A small encoder-decoder image transcriber, trained from scratch: decoder norm rmsnorm.
Rows from block 7 of the image encoder, named by matrix and row number. Rows with one number belong to one attention dimension. Each number is 128 + 32 x the weight over its row's rms, rounded and kept within 0 to 255. All counts start at 0. Numbers have three digits each. After the name is the row's rms in percent of the matrix's.
# q: window attention query (encoder.blocks.7.attn.q.weight, 288x320), inputs 107-213
# k: window attention key (encoder.blocks.7.attn.k.weight, 288x320), inputs 107-213
q.39 099:160173184094172128124151149143119138111159063108154113188070113106131045117123144102190183112095140127150147151169155175162139120103136107147083157134145207132135125137147112162118107088135153101083143146154105207137178098112116138186169173102160156112114118144156135190131126136101150113153159100133103091108150159100137
q.40 107:165146068122124068123121144154129109167120121124143125093168106108103178114128129127103102110104169126113121122054161101131155154134140152154076137201114143071179113102122098174149141115162118161171152071147131130177158109132164142122128100115107111189114136200108112118110206093103147096206145130077058065132107100164166
q.41 093:101134094148120137108156147106140131139120113098075153155092151115108095113121112117145171146129045087116115149109091127144108143198157186116164171105138152148122161166115162153140136118194065126179163080096099130094134142110138115125082124150160135128122149133118129070107157104078178128190129078144163173117166102122188
q.42 105:136085176163132070128108145128145148128136091142154126182076174119087134114139135116117148109151143194110156080102123136159149025099114074113132084117114184092119140113071136062103083126110160082128152106071114146186100134093158110072130099131129133190162146142146183140097147161091139087097133080079142138139116087123059
q.43 095:092156139119128117141128106178136109107132055153109097135127072103127093078104129125084132092107090169147100087127104191134135091126115064139161154123104118128073169101153102134166130102116139129172133107153101166120073086130141043078155129117117117118172129157127150135150140121113140141086115095098094140092111184160060
q.44 103:123111188143137205113098121066120112131127146085132182169162144181175141142123110130117090130065143111118170114140115142160158114097131161127126115053074134081139150132176102122149133093148135103126110121104139098097064150114129133120151186152117087088075189121125081106165093090144109146067072154094120129091154114159130
q.45 102:153145139131080168111122138084112171114140119087128121149132109148118205162108127116106170139161178129094162136109111120148149135119154088109136156163082132126093141134094082133121099142108125184118098099097153182123182133136105146204096126087115128138099130127045084203045078125142137114085146086125143162121151117082093
q.46 104:082134101067125066144159192077177091090106124164180121160148153108162125085077149090135126136112132150156110106189105136163131171177124140140096180137085124175074195160112171103131103123128104150137186161146084121101124115120156107052213117138077192143193088115152131179148154112052152130145165161060165105124148151141083
q.47 101:129127115139088105154108147105138083102134158164125067119071174137166078185118089158179133121094130134134123145111075148097135107131149139137114101114076148181130068093076134077121130178131054168122121147129084101122194134121082123164152156100173176097146115148154145112102141091179118116069108113141076099122122147133086
q.48 098:129146133166154182179127162206104154089164166191141139113121184093125112136144169106102134113130132148158106142124129146106147114142232086127178135066111143109081117152130142139132126159154091131126160088114147109149121082134143109150135178139144168181167064206112096143132107193109111115126082118147142139111102119121109
q.49 098:126104117111113140134156202128116128069185200158152128149176159119175117136134125130148115135081148156097255101141124141118147079121085191146075215139122107123172157097125112127135125133147177104094092080119071148123150101122166119138125173139104151143115152144097097157083143204137109141184081101120166114146165111116167
q.50 099:090134143188147162154154109170167140141106106110099123126068174077135093178158120128189133121138123142156159088133111167196138131137183128106115099100126141112094076142185072127123118052132168161120088116056123174166120178139109111104147169140185150146090134123105122121106114183184182211119143146109164104101110117126100
q.51 095:142092128147101057136123159114123159203119171149081151043111118206117111104099072119144133166104135148139172118117106127171105106150065134106118153139100117102085119123197144099113087157132148136111169154060093149170099158127100127122141149168103063101136109128087124178065135112161092083107068170181099129135156161116130
q.52 102:116101131104137180076126101133103162087158154118122071165151075144166131138191087121103172178082115085122109180068157118135121110094106129135104085123129095095168136166181173140076105116085125107172124120135109149166135158104163195128159128172104178154141092150130118138134213163067120191134099153139155097123131055106101
q.53 110:113100118108150072210125159090144128177108132091172143165135138117077092127096171101044139183112132155077167137146109141076201182100142158178151163078119122183116092119122154138119179116161095104149129138066153177085152129092100127172139148117115059119113159109133108134154124085120090100099092131049086095167105138126116
q.54 099:124110178139140154186102121111143138150134095108088153125094130138202134128161149145112213165135117131158101088167120126096114160108102114103165192191140101130105143163080161111130121124181111125151120100107129133121118103144150154087134112163121138197121162119107056143142123071195097154111097086157085071106145137114110
q.55 095:139127165125134084075050112161135126179142091082198112095109129092124137134079106150118154161119135055090119169135153146141135143209106132172110155108125067148097131131098170083122108140090164098124115148190074082159110143163119084158090131180092147106115157108123128084138107084115132080097121146126161112099111147140156
q.56 102:069081172179178142141159057089155150142122186139152106105121161110125119124136145101109166095138130194126113155167127160096128165103046169095094138088187082148053153160134130136098110110129140134159141125084125205134124125138143115097078163120132116181116108159132113160078157218104074080142139128164136101115123114132142
q.57 094:018181125180170174145145186114137066080133117154147097146086099144079115188102139123109130114126162148184096134091178151174140155098149141144061175158097143178135175150097100114164071199125134104149153097115118151134095131116097170180107149204133073165112143146115133162156094131099097134148063137107202148158137157075100
q.58 097:117135166185192158108115121098115163084138130062104134103153139098194154179150141112101092087168121108171129169142096141118124129158127144121088115141144108090160103111205102174108077101133151087148108125120125181176086151145184120057192182168113169153145132115139134108121115159079082184078166118076136190070052111114107
q.59 096:095159166148160060113155124117070137083075111099112162071136131170134150157095111181200127069081132146135187161111097099133162088098070119131151155105098099103151079139129175144151087130127197127147155110139186127106122129131128102126097160159126120165110115146146137156187108121144130177132094127076118150125123097125068
q.60 100:166141209082127105098084152084132139102090158131112128096127126173100158189126200122126152130142128123143126131135115097173108125165175146112094123132157055187098138150043116146169133092110112191045172152114071126117123119174090154117122106157070140093174106175129061148115158159182157144121179096141117106164227115107128
q.61 095:156155100112146080151100139194148112161080119159068107133100127105081119095135128105168114124156113162090101054182090142148132136125133178117180114169178155120109141134085082156113114127091102129085216187129108119145133143105119204117104110159129164140123080157097103180144132177152185218163095134124121113108152085121123
q.62 098:088139160186130114166162118125171158107142122117121146121176127093104126122156151112136161192158176112136137151117069180139135138161094076122118144095160091122118108099181116075110092168113131150149163132105153116144139138154151197108159128092131120184035092159180146174152103141145121112125137154113122180151148155151146
q.63 096:111160138141121181130113080128119111079093055137095159135053144111160081110109186148123112151141106112076142117147115103187058144055113121127071059146119131078155091137106156148146126179144122125034127137130145127140132144138162156098157149095133083129149062160197166114145110087176147078105181172127109082095139076134115
q.64 107:096180109140096095144097129165143103142110162090093140163139052144194118122143154113109125058155131069125167129123123080115137124115062124144110157180125170140126124145136104115118091094159131013055112115072097108113124067135062103101092133118116127183144129128123093121127148079116161094113120128109173155107134118137154
q.65 102:069125078140105175146125115152118127158128141074110133133114188077148114082135079063106130143133143140123126156164121106130112077099170086140109078146150134087172159128155097095118135135120090111113149133103077191119088117164133086176095146147115191153149152048116150170114119110135150208159142081146139049197113105139157
q.66 097:119124073116116102104087133110121149106132181110097133095116111109084139171181110128145102069062185131139100126170134088139116111124156144094106168102063105093102136114100102117125160100178119124118103120162174169081094146158178128058084071108118136150109146105127105123157099122133150139087106121144085117118147167052149
q.67 096:116112122115126123133189104085134125149185149124172132177133099124124121123048125102128095118139146182087113109158117112163073160123195151124098163121094165178144086036170165074127163110130092072103153181124135152137098119141154147102118134123124114068133188082163149178136114151137065092153177081166144178079099121092150
q.68 097:082081118104091133157220141142115090143165125114121174179197168100065084117128093165158090118072165123149121116109144102140072102121117122161147087143154159087118083107122106131141119119189073117119176142109165132116096161133137111156128130111110121088122099121166156173154134121118146111106140106103144138137138168157137
q.69 105:155123142115096111136150103106140069151138160118108148098134140150151163184165135143102135048082170213224149199168155120140101151103116091162176185158051081122183166128135129104153135061122116068138081155093160098119088138178128139151143153130082113083149115124140094147126128158097157109169155176164101112169188090160128
q.70 091:091128152113179085082168165122098125126070089091118190138105153071136096112108157046156090149212110111211133124131111097129062111085116180160107126067092117148132123111115161154140091156132075124084123124081164144159167117148141099158208178085136110086195157140182110094142062114130138070147093130132091188176123086129115
q.71 102:161122168083133129120139133135135139082113127084096134174168133152115115148123095123089078124145155130135154076084065155167086086090125134126133178171158125093166050161108155137117077114141166091194138108096211098142135098162199087125123173166126092140121137148125134143129074106162080223080097130115185107121163116132138
q.72 104:135083090129129125068091112127152102112169150087117188120093091117132100158129136103107135135091179144110147169124154132093089088150158171133173120131082129081196135106149168133123145164114142143142126110134156140135134135077171135118140161123116158159184084153116157135152114098115105105210152135153129127105130149126089
q.73 099:118127130141113093187138081136140160105113132099154125096177131126163126123151112153191135137190130103130146103103098029105157151166077193189129114136121118106100149102145142115146164147140133141156132129139147166136067091151145191070106211106177154138149118151103170086121132122184118118122105123086073146149186121144143
q.74 099:129158144157084156107122168129128155114076181111110119085148169067060130091121159108131154127167106077111115173106106153122178117138062142046092153165089138114123158156143087159156147107074101164153052122190185103108126103110130167133092098162138120081120110158174135120061124137173138164145162130143137138143121097167050
q.75 100:115169178089147178164059160105121156140115120191154101083129126113155128131110113047110126095182222156125081129134119128138133147151115109086122102114166170133111169105182080163098136081131168118148154099123095163113103121127166119118139097131156096124132156171144153155145162152093102115132116105121155123189136120094127
q.76 105:179193142129131151088132086202172149075136085182122112163041166132103145152172174088136115143102071101125175121146125053071156103125196138141130131131095090101171096140108150184149138100119157127090164146131085108122103149166107160145144093142126184113154097167135126091131186126087167167149153099153108145113192153138072
q.77 102:165083154164115113081141121158160136158172160112142075152137161123127128147182091146121190134132061176085111049102078063181119114077111156117173155121156115138149158139128104121130087142141151077096114131176114158174103104119165186095121165130130155168178130132063121151141179119109095157187138144145109136080119083153123
q.78 101:130136111158154154176117139065150141159107113156165106132107106148155075105196097126176130137150180095113155143121148168179152108068173104106175131133126099133089148115104082137140112155038067118127149139186131098147137111081116091122126094110124146162097126135115129155160096154147139150144111165190060157151116176160115
q.79 106:124097187101166090111145124131127097066110139155110093054177135104132066106126113182105120117152121131135137108158153104131069130140121160116131106102188131153109132104103137126163153197129117144127148106046089125112089130098119125105118123161102101101089102183104164114143106162139079082125134136153150161082106129182164
q.80 107:090169150106150114091148062092134130156162066102120135077129094166076075138167089176072137112178151133136121106102163076145135138165126093144110116126218170161133148132156089118128153086173132135122176095119135145160115124142145127125079132093033159162196123079095106094107119108124108192125160087092134139157140060102085
q.81 092:087090117166176165099066136094109083191130144177120172169162147162118092174156167122063117133156153165154159120122097112139141087136103130106108086119106123126096108170154099143108134109167122059076142114133125152163102177100153144156129168118144100129165115124149134135144129143190061058119153161138124126155109124117131
q.82 105:131097153102136149085124092079115155087131151081155126126080157150143104187091086085132160137167124130086125115109098115163151165143157139122151107129120128085152128073047144135099106126052107107097155158176137179142130100135103140165096186111133165069111140168063169154136094154131043165119113153125094187114136128074114
q.83 097:175130122122146115096169172091107080126128207133086148118174106097150126084115133142119173116109139114132131141126139146144114151190168136168127121111154156091080134142126165104133127131120158113144136068155142125137103147108161065122141113201120114104082112147138255175160115098103187157146137108086104167117180126113110
q.84 103:112120167144139153152149134162141097142083088072099160175169178114108097118131104104123070089138103142139115119191140096135206082152080078191127145075094103111095128122121089104146132115104142146133120081093099121086127137124136098130135166123098081114149166141191079144136142110111172099137122072140145095130212130067148
q.85 096:142117135118144159113115084141155093145075096169109150142091122091107128125155148129170088195193144132189119132184144069102129158134116138137130097164153150135153158139171140118144148141140145150090110116140090136109070151084099134112217142066108091116230086162070106123146108100100104129160146142165210104126138097168158
q.86 093:159099148109143107097161162134122139133123158157147086127083081109156114058175043132127144137122128137199179137123102151157067099100135073094168124150129070145128105147076147036170158099136109176106121095169140164114137058175088148123103122175103179072164124165156081172109138136153096087124142113107127161147102118126086
q.87 100:100116139107143126108093117169085128133139132105175119164132169070106114096147126099060110127131148098129155080089143080161098109092167108164165212155065140073174080131104073176084132096142158155141194063126088157061127154147188143107076106108107094118112125134171093106069140131154094146143082169143123117127174078168183
q.88 101:159099115114112166116126093176084148103079123116127170172182119153140134155113120076099122125147154149130106078149140151176098055193094137184146141148080125168115120116117157145139151127187127128170128133139137093225101129128109139103136081093099091134071125141136115129127074190147137139199141186051160165085090212112187
q.89 094:117202189084120160192079137130100189126126120139131167117146148112103092087164068112085116148145100139114085148086135128158168190065136084123126194131105168023134138134114127132113165124113174107166032135144071123118181107025134086123098084173137122163118141150129121122145140112087127154149135133145087160098086098105111
q.90 100:126119120136162162127130145145131099082129104100160122161060129149121126174164130127150150096144231080100136156094189157157089092124140084119128120109098158097133176166123099150116124138108149133143192111116153180120094127148130155143105117137162159119064129146156105123109154204119144076114185174097107180160132175129112
q.91 096:148199123097141131144148133173102165078106165107084070122155169135109065113104145142094104148102147136136117150151120054135132093131097131121138154118140094165188157163099139102175084122173169137134135078149114130086121122110182122171107101159133111140183165108102098116170112114181110148100119144088182123105123130106109
q.92 099:179078128158062139118129084157106093122119156138123194079092137105078122182102149140139120142161137105171087061099101116089159087154149175116081119097141124140154113150147080114095140117158166089135101051128115099131135124113092098107069170171134146125148081148126100109128130126097080107147129104094125169138133064180096
q.93 102:182156147097111116127124128107124166121190118160131156103157083085102087180136136167104094109185127110131175134172099094092128144083209154152135133095168148120073135105143082169100148115152098106144079098143147153081134088134154127140161104169206086116126162126095114085116132153101165131164107151159208133120059090131107
q.94 099:190159124154122129129136103158009107145148144120076084112130152182099146150162158106090163062142165149143132075104121161143155088212127148120115157092063145148116043155139140162103163134094128126143143179150133211121098110131134197106145170095170189091133114127116163167077126123165145116180129110186101121125098090130064
q.95 087:124169051092129167146152080096161163134132120145096096090146123120159105142154187128130108083222151102101095106130088150157185167145080171081170116147155148061125123131094127118063162139155133110113110178194134094171128130112183121129093138125124107103167101100127117095139149127101096089094092078138109124171130095152098
q.96 098:131171159134141073165132171141119098133148177046121101072142136126128190093102128131101100107141087106113155172111101130103118117080070114148093143147159146104093121168103111175100197180081227172107114192136141117137174179168111177112071149173071144092103135120116144128102146117187108101082123087091110109157092152085094
q.97 095:109101079166166152084157084149158065144086192164155108140170069085108080034100142134109130184137131071092147140152174085164117128075086109128120104070138117129134069144144158132159079147122221099083150086117087196136177124120121107168120106168136145119086141115107105142153110078095140080156109118121067168051100054135168
q.98 101:151121165170061136163084115143205156147135128136164067141094099122139157060111166142146139123157128136180136064171096150164102092113107169117136119081177109157117115147134138151174115153174100177096136081069121155106086141100136121156177137107130102217134103130118106149133142072071158110150107103176128069149160105093119
q.99 096:164143193113165135108162120107072064172160099134124110082177106124187095111100092147115116134146160057145152098105087148141112077111078125166150127139122117108115152095180127135136093102094148138124128160091107140192156090107099090197128065127091096131166100135137159106184059131165175119204115108139104113076156106141109
q.100 101:149150129127062160093151119127113150106139092129092163150110084116103133138111173138102133095146133159152081156120112133079105143178100158132129097120098097084158139091098060189151083054153047160128156128111142115112083123156138096165133170222071135139097142142123140164150071114146128126107142095109136164125085175095167
k.39 101:135159168171133119121120110153155191156166135129099081086136091164170200157122227129157158141118168138097194147028151134213159136146142090152157159120163080138153159215149191154136088125126128139096060105136139127139091166097114147142101136169122156198146164156163170116107133153154128162178092109069127082142154170138129
k.40 096:135144195091114113149123215125133094173077188133105123158148102116172059129147113127064082144161152152090185094134148180105085134137219151125135116183133118107096151098118104131124088143111110127146165116147131153153057102077095168165174111109154144168113124169107045115106159136160143131137159113127187146141099121120134
k.41 101:166152146106101114091182152144152120152166184145170148105125172222171101160115102161166138076130119136140103147143169140203051110118151174156127178116107096124163173164124045144158177129153102113163158136220105097146074158130099171148148149060133091125134142159164140130134113097168100126128139143104144165146170102106115
k.42 097:091118114150123124122070186159123102145058133179080120120106149109118154109131095115100141124066101126152114123090088124131119148126133155166161109107044098116148116073104122147176133078074084136129132049144152097127104167172155102143162133184107109114142135116164123151169133085091136116104140120095117136122168083111141
k.43 105:213130175110129110108161110092107142098180122105101130124131128093157136113083121090078107131066117124122121148132198143173091177154091081108152116138013142110156110137097099098175142180099172086091139109107106126122139104119127139150091101086100192124145083153148157187117097117140152187146116085139144099113156124236164
k.44 096:149117087169128076109125111114158145139132191114157160148149205168158129116031145138139137129102145144039151131099176218144130124104149156151215093135178155102161139082080156142096165138142099112113057097158142098123137172129157121118112168120104183130162105124089088131108150096143137154098120162110140116123085113170162
k.45 098:132092083190081140179132121086115154097140111081090142153078165066127115159106135129088117111147101134125083087125097091112110114070130158126153120092190129165134163163129155143061170118123200082113154084130088070173172081111067157094158056058137047087149151120105040080110143126123126143088147179167086129138116124120156
k.46 098:162181182176108105142129097098171167155102142171183074121121159126129091158141123102148111121082122147116129127086146222113162068087158114150095093093123146119121146119143154132169149154115123150128127041108132122122113155161203154174184106095148136158120110092151170090129148119142165128188127065106111119131154147165149
k.47 098:089135081138077108147101099134157221177102161139170183092144124175087103119093120086174125160122179198127151203101149191066096137122169133166123095100170131073100115174142124167178143131162103141166095130140140112108091068137101101130174158136098168088149087088071147125153142113113140112157104064137147142117059120095087
k.48 098:079192104137158104167084213128145077201058150158067125123172126111107116166114154130135113154152171126070196104076121143132154154139153109147159115136113113165144158168115165156122179088094150145117228124102127169119139049145106169136152119136198160177171129179120143153121126122075084141146167121120096117147137107130162
k.49 101:161100054128099159117143094153144122101150133183154097133116194109135141089114082114083069107162205180135119118120186167111089140122160102139108107146170149001145187130185119115126121136158097111136150094142100131092139122112121137122116087130159151174166123167109138119191115113143131144136120117118189155152138145133108
k.50 104:107144083128037097107092196090087164120117133155132105109113182110067104155122168144124143092197110080124165129110053146117122222153160125100183175167122210068120158140086117117118125132071141106109145068116123090130160118137169146059151164121201110102103170112128141112101092103206097166173165147088126154137172147078100
k.51 098:117202077142146133183122139157147101120160091087171159125138160156183159119107084106142127149107138169131064075123109187100078115127087140134123120117117067118165079122098098117144111134117112112128184177136151102108147116139142144160115144089067091112088085160131180156152183132140162105159093156124083109124160146128130
k.52 113:121105161121121137078127142192102125144158173098125189152115117046189109155081149132146120137163169189092116184172159109139149104101188115123134189167114137136156173143098102096131123173142149133147119137123117058095154152129156131161058129168189106043126132141124103069118104147105107100068163068098078118161098129123188
k.53 106:136146127177122092170105094104199077111070142085050084155116124119151135145140146150191147098139092093096156159123150108170087143109135074141107121123127089128125110160115110143133125167069175135115104142184149135160101120107135169134190127137124135111139068118084120111100102095138121130100174112168133151128132132128184
k.54 103:111152167092103127207130152103145130058095123103104103056109082118094043127140198096129114073102137129165154151118124133154164122158100114084098099180146089098097091138078088083142132135182144129154137136077136170138126101171141126177208088161136126133083130114119134134119134106064124096150144163157175109060119125111124
k.55 102:138188148163146116130166126144132203127113149082107127167100128095182169065122126133097090113141148174144131164069158144118151090127118114104129033129129088132185200122142108148081151130124152105079156159154147146110133150121108110194128101169103106161138131094168111171134170120179153123120124145179145135124113148136147
k.56 103:125137113167150100118168117147131128158134135086109117136164093119105150125104150113136140156068080169088098151136107183122145094100153112175103113099175160193134132117129160163167111103088145101098168125113086086093124063130071195148083117136127162159183131126169105127133116144111082140112155072114141142093077140164100
k.57 105:089109127126130110130106147088070128130111132156136072101176127051103185166115119126203155085105107181116110140139149194141122158135176123145165144193095141138137171085155177193159127138115101171148083136107130099095091096085190065088160092105154103140120104171119055175114163116113104177175103118143194114138147148170144
k.58 099:093078090126175171110104123180137154162118132134103082121065109121113135112139122140165140176159116142153119168083124098160218112143080126125151144191114126127129073111115130147170091192114084122148111136098118098156179139123112163199138094138202080115192175128157107181099142123147157109134136112211136098099161154127121
k.59 110:118106091116079098098117099097133116133162144130105195154115145115129160142152178094068077142161107121139118165170150120124124075119174094156136171191153139099167145147133149130117142150118129118099102176092121177172125168112120176160133108084199138138118150138114097091148105181096113119118124175098100159183141106156214
k.60 104:146111154172126064149104145142076090116114078151125089172121114165072151107096127122117155139047147085161083129100116183108117132121100114185107169099132176082141094112147187149156161106111090152109098113148144097152103172109144102114195149099168162144080105110110081163093119127124167129147113056135109137101085122167089
k.61 097:150085161122139132107035159096074175162109124157114162136159196182135155148170126112129147165149086122127171160147120134177108109153093156163102074091118142137134141130090174099162178126142146108125148128096104099143126128082110116117119206121127058134149133141122144117102111080103134050117171109132106150170117094146180
k.62 110:170167153151110175126157096135112177149088165127100143146089119155084142177144138137087131147115129133122073055077129179101097117122071167181177119080135071154062145073101126129112137139184117123063180176145162133095125142110126140127104127122123148155122144095178125165146115164188064102114105098154094116147121133092109
k.63 098:153093135103080125089118167130148133081110161158143121126184184131193147106121171104142148171130157123116093065165130167179132154133130110113081094131108099112043095147055156129139151119139122131074149135104179181132124120185167222128070184141159104104147127107151124097129141102116134170147144115139134182200133108132086
k.64 103:146132108163111155112123139128097100189096112173158126137129152171086192144106167136169195076099172145103154164152118063127065139146086098063151143162105082092149067078138132106122149141177121139111125095114149131173126137163118087155061146130121158130154166109112089095179175160156148141131139191164106146100143136104114
k.65 100:130087148141155137130134153194199065130114149175135139181133148159117145117109134116111019148136116149096178078087170162101128094078114152170133077151162142113122146105120106130134159130105156040092182098057106064120163105170105135125135080174136174147112148120164133134143107127137106133105161134077186114116139110083204
k.66 108:118105089122132121118135106114127089177096106106054112143156124086180162155103116142139094121120107094187134103157135087141092163167171135145110120103155184187117127118198060056131167159131187087087085144113081163121094171170188063122133148095149106089176126169136119082154174115185178122111093096101145123110127129071130
k.67 106:167157109107141189147079113105112118121113127149126151108175176096141127158123087123141135128132181125156087138101121120120092141134075099107084102137150140056163160125217204153146128134106147157122135154118130144088087049171156190150148128146077200151094147101108155173144132126164189117110094119144087168124113142082129
k.68 109:098132124086144183092182105086128146107090146142176118135135137103172156118193097063156115144091243160117121157085162111171126084059110130153125125123133135111116114176217117108155137124143157122147130142177124189117126071090099119107167122179122165130096139112100140050168136171101139123074107117155131126119118132107141
k.69 102:139098081128162110146098129148102110103083115131091111112223092115093122137103150150128134103101096069163113074114055078106172149130104109097135091164133128156022096085144100180129056133104108161167040162117133128117155132118115131185123122124104080145150136119108097133150122119144073100161136115126120152092105105116064
k.70 092:109161137155169115122083159143182158127154130170147082141114118160111091165114156139157125195137140057137126076082161126094145115144131098075125106125190151180121101234137090147100138129088157133046078129111116120178119095146123124150196101141079182115130132102076094153126140087129124149150113114088092177092202118138107
k.71 104:170145131193118099047176137135131122102083065181117140156168134147122101113138140092122102125175122152166206170171189120166151104189172107165137146142063134141136091138168188102142134145155165109114154164158171144169148162114120074116135120156081148142157147118166130130139080138149172146157134095069132140129123066125108
k.72 107:169035156180155095068133102135164153178149132096134117089125131112172118102129123101138105118101124109128173130171126082171122137083161077192091168109098114139146128150096094154126144141168136103128117132151141069146128177144119115150105178166184157156175135155109116073133096106137153143113155146152083107131125139156062
k.73 094:100145136081162127147099124173147131180107130163129171138168135071133115177159140122157155098088172163121146119141069177108108136134166146128118082073074095112140069149151094135076216134126133127116131127156142123184147132091063096075113142147101111164126170140124092155122160103065163117157115122109132196130130179171123
k.74 106:101141085097136134152084156106138151088149181131169161154154145143111094101113119094103159178118081082179126131174071133139108093150124134167116166111097126085101144101116090076143203152138116112140130127089140146055124140073127122155158123092183166178115131124101107171068128121126167127124131095086106078073139124181114
k.75 100:143110136102138134124113210207197072185142089177161143166099175080222122131165155181104074117185122171091150104137113069088075165126167130160159170158171099081153131102101146122052100143114149098084144090057132131098134151144123153116150128113099139098120141119070145159160153176115123103083116112083023077139101156145164
k.76 107:126144136091080074112128090149112146131113141133094113123156108145091126132109143084129142154138107114139166140136156165147101155104147157092124100144170079154096129174174106058115097118125174121162113099104103144165183157108120152142139152120198148154109101117113100128082164141139091143127154120121085132168054156102111
k.77 109:159133154041113151118119137079107224081122126122097113128124151089113132144184097139147144180102137124151148101138169120100155092125099115169104086120122093103152116153125164120069117103117205118129103185120114132137096140100171102088152091166100125187156125107093113109187113151118125140048114116115139167081107041164087
k.78 104:106137156098137138194153171119107120167133088161108084141142175163117110090158130051104123069144101072062140127070102109080166075162197192133144113114167149077139192119165176122113165128090163153073101137133119115040141088114140126164155126109115191155148121111127119137116144132158095137169120170111151104182149157129133
k.79 103:098121110139137144175129196111107123102130123115130077129207176094139118155152149121114129115099136132134139180115106153107166143122094171161140113129112104087126120156145155166169102133197176125031123111139113143139122175104095124132086129108090132117156109130176138133032101135117075145103103103133145097099085119117175
k.80 101:198113079067099110111136066161155114135120134046140165081124138204168124126106111081127119157098155119104087112142117131214131113219198153086115123165159088104086150103162116159117161136168135109172147151089140117110205064156107171139160120139159036091124191059191090097102102110186154117215157158139160078134107148091125
k.81 105:128121123117127129178120148112174103142177155140164118109120119090089118110155119110101153134154142179153152132106186069099075111156155125142128138150151055114175082164083109155103106142119101108146109123073080138137180140124145151147138149064142124150154195139145115124137151091138134085133113100072124154113137142101050
k.82 104:111194138117135141059186150136108134098136151083153101114124115152127158095163095186129100066129159137155068155095159146131174104099092140154106107164107145134132141088146181099067115168115178190136103129136154114195084149147051108145159132066170120138063135097104144154128187132115181114129110133141171138052111130101174
k.83 100:119103116108115105145142113124115189139134120182074161142103159117128069105139127092159146135178103109118107147195166150125164177117126131083154074160140063095123130159064097136120083086123116146146087161142126113168152122131116170110169065134136138124173178052121103123135131131172127120109118152136139079083143130156115
k.84 102:192136072145103099195167140140163170103112166141138108111124182105102112163157084100167144167140120184092144126205156134120061149068140129114104122146124107100135176159127095105148102112070147153171122105162139124120118120128064174120091116137164078210152133122107156100063164132071079126109151133112143152150132128138135
k.85 099:164115099096075151096119134139144176091155140109121105148144127131153115097161133138175106167114118156134077148078065130120131076170107079135172104106047139095176070200143082098125099080083110095130089090154129088116123132104111124140107172139115152099111114172074116143090151120106164118151080122139130129214157131069117
k.86 099:093121101111185144134160149106184151179127092151177067130135105143102110154141088120114158077105103184153160133134120098158139148207189132095158057120147131125144107096163057141097142066107149105165130173146181090113165117115178138129103153173091204124154122163153154144134154100170154163160105110161193123076114114101185
k.87 097:137221100175151114094130142106168093124112117136084112121118130156138204122150105101100122146134138099144156154113141123152163203162143130130070134082059125134116104116088096107086101154058162164148128107114124140112158131089124151127085086140096101138049117127065077147106061142111086093134140096149156151088128151100135
k.88 104:138210123118148170092150095133117130151088110152129107128192157163100113111105124145169143208117176175112129151110121146117125094171152136144148100085112041124157087103091077083132145167092198093139156126109113113144134096131155088150089069177163094158212116111149139189173158091074171106138141112126080162115095099124106
k.89 099:107135094099162118146122199124070153134170139150162138139189097100145075149187127106079103118177115131118143176159108151202171103157107083107171110109111115155202162165172128071121111061087170107090122159114134172096143123148181108154101110161106110157114105081064148115014101085154149129068114138211175130151116116143113
k.90 115:072120130138159183105179129127173102120149120136133058080146166146112165170109113130130082156114136119109126079111142110131140129170116127137066091074136134146156145141199093107116184156101132147123043135096102161199144153163087141119120099125117116102156072119119089144114164075149149152122166118118112067093187150153115
k.91 104:135120073130131098141124181163118145118126138190126105132054102153169154155171144164145158095105160137124136149171120096189145172121233135136125090172101090125099184084165092149134153059103140122161129062181124156144125151153126144112114131111151088123159075185103135137114120161123078192091123102181081105149083066135116
k.92 100:195181021111164164073146129145096106174149087141145173124131105117118092125132103124090151169121121151127126133075146143115079092196103129128096115128138109117177131141086103128121116101197138192149180051185152166183158099119129085136083144197130135150148185087132083123155163138133120117076127162128147120114098103163185
k.93 100:105128126103148159131179156107052077116088106175099126140128083124153035131102207150153155089105099056117224095133104123135113068100101141127103187143191155157123152107168124082104102099096126164118150091172168098146143168141124115189185089141145148126082117102133129092060153171162078107140112151105118099127159183104112
k.94 111:145101075075166108086129118055111193118132226138108125172083094158134074056109115096166193155123107130120123176168101122158202165121153156071195088128141122127154117130143135158179155122137087156107162139125098147082130166162139138104148078151125164100111117132127146144202171129164161109166040110139153115073107062120168
k.95 098:124119166093145107142120081208120118146105087082106139111134111098124127195085171135166053113103080096105106150134120156050125138141143115143139123139152084123094140127111145186136170150137134149158168129158076156111167115125185128129147155125126109137142185096129109101101145104067136166103105120161085146129121147079166
k.96 106:123103189194078139209113165113145155086103065201100121142138096104147129151125106147125123114123116158116094142153122154159089082114195190121129164094112118126201134151134145142143095095138122153109107127128089135154091125139136108160118155130194193111119080119176139175149143116068103186091127187132105203092130123161120
k.97 103:037114141113110076126086108153080102104125074153143087119152112154101095143115163115158126145100151114147143123085156133124141097098140102115150155140141129107109080102148127129171145144159195098092112157106127104146116122195163182122113129151144090167138087163073139117097131142110106121089086094181144100126102154108167
k.98 098:109179098126183085082077140098081191141146102071166118113141182121114123151120099116066106102120105164133130142123169109128129143098059140141159156169165094159134068132206152095094156142101137159146114174148077211138160102071152122115095128104077110150165180148189195106078080155121125081118162108102128085137150097115130
k.99 098:100089148131128051166135123098071155145124118143138151219128176153075114225176073097170210125098143146132161080127183144125080093148115114119160108162093104133076112097145140134155134110124096125102170112154135107169157060107107114128102156129158062085160185139139103095111117199073156084189155138176187165146197068185121
k.100 095:127175140149130183071108133121158167143130124141157072114104154183124132097108136100109140133138114117146156138162092100128133111163109106146150078155162188123126139128137122099081179121137102153150106096115112120115150103143109137181124163137063145118159106130112149122082127158176158084135176133152096123166158193139129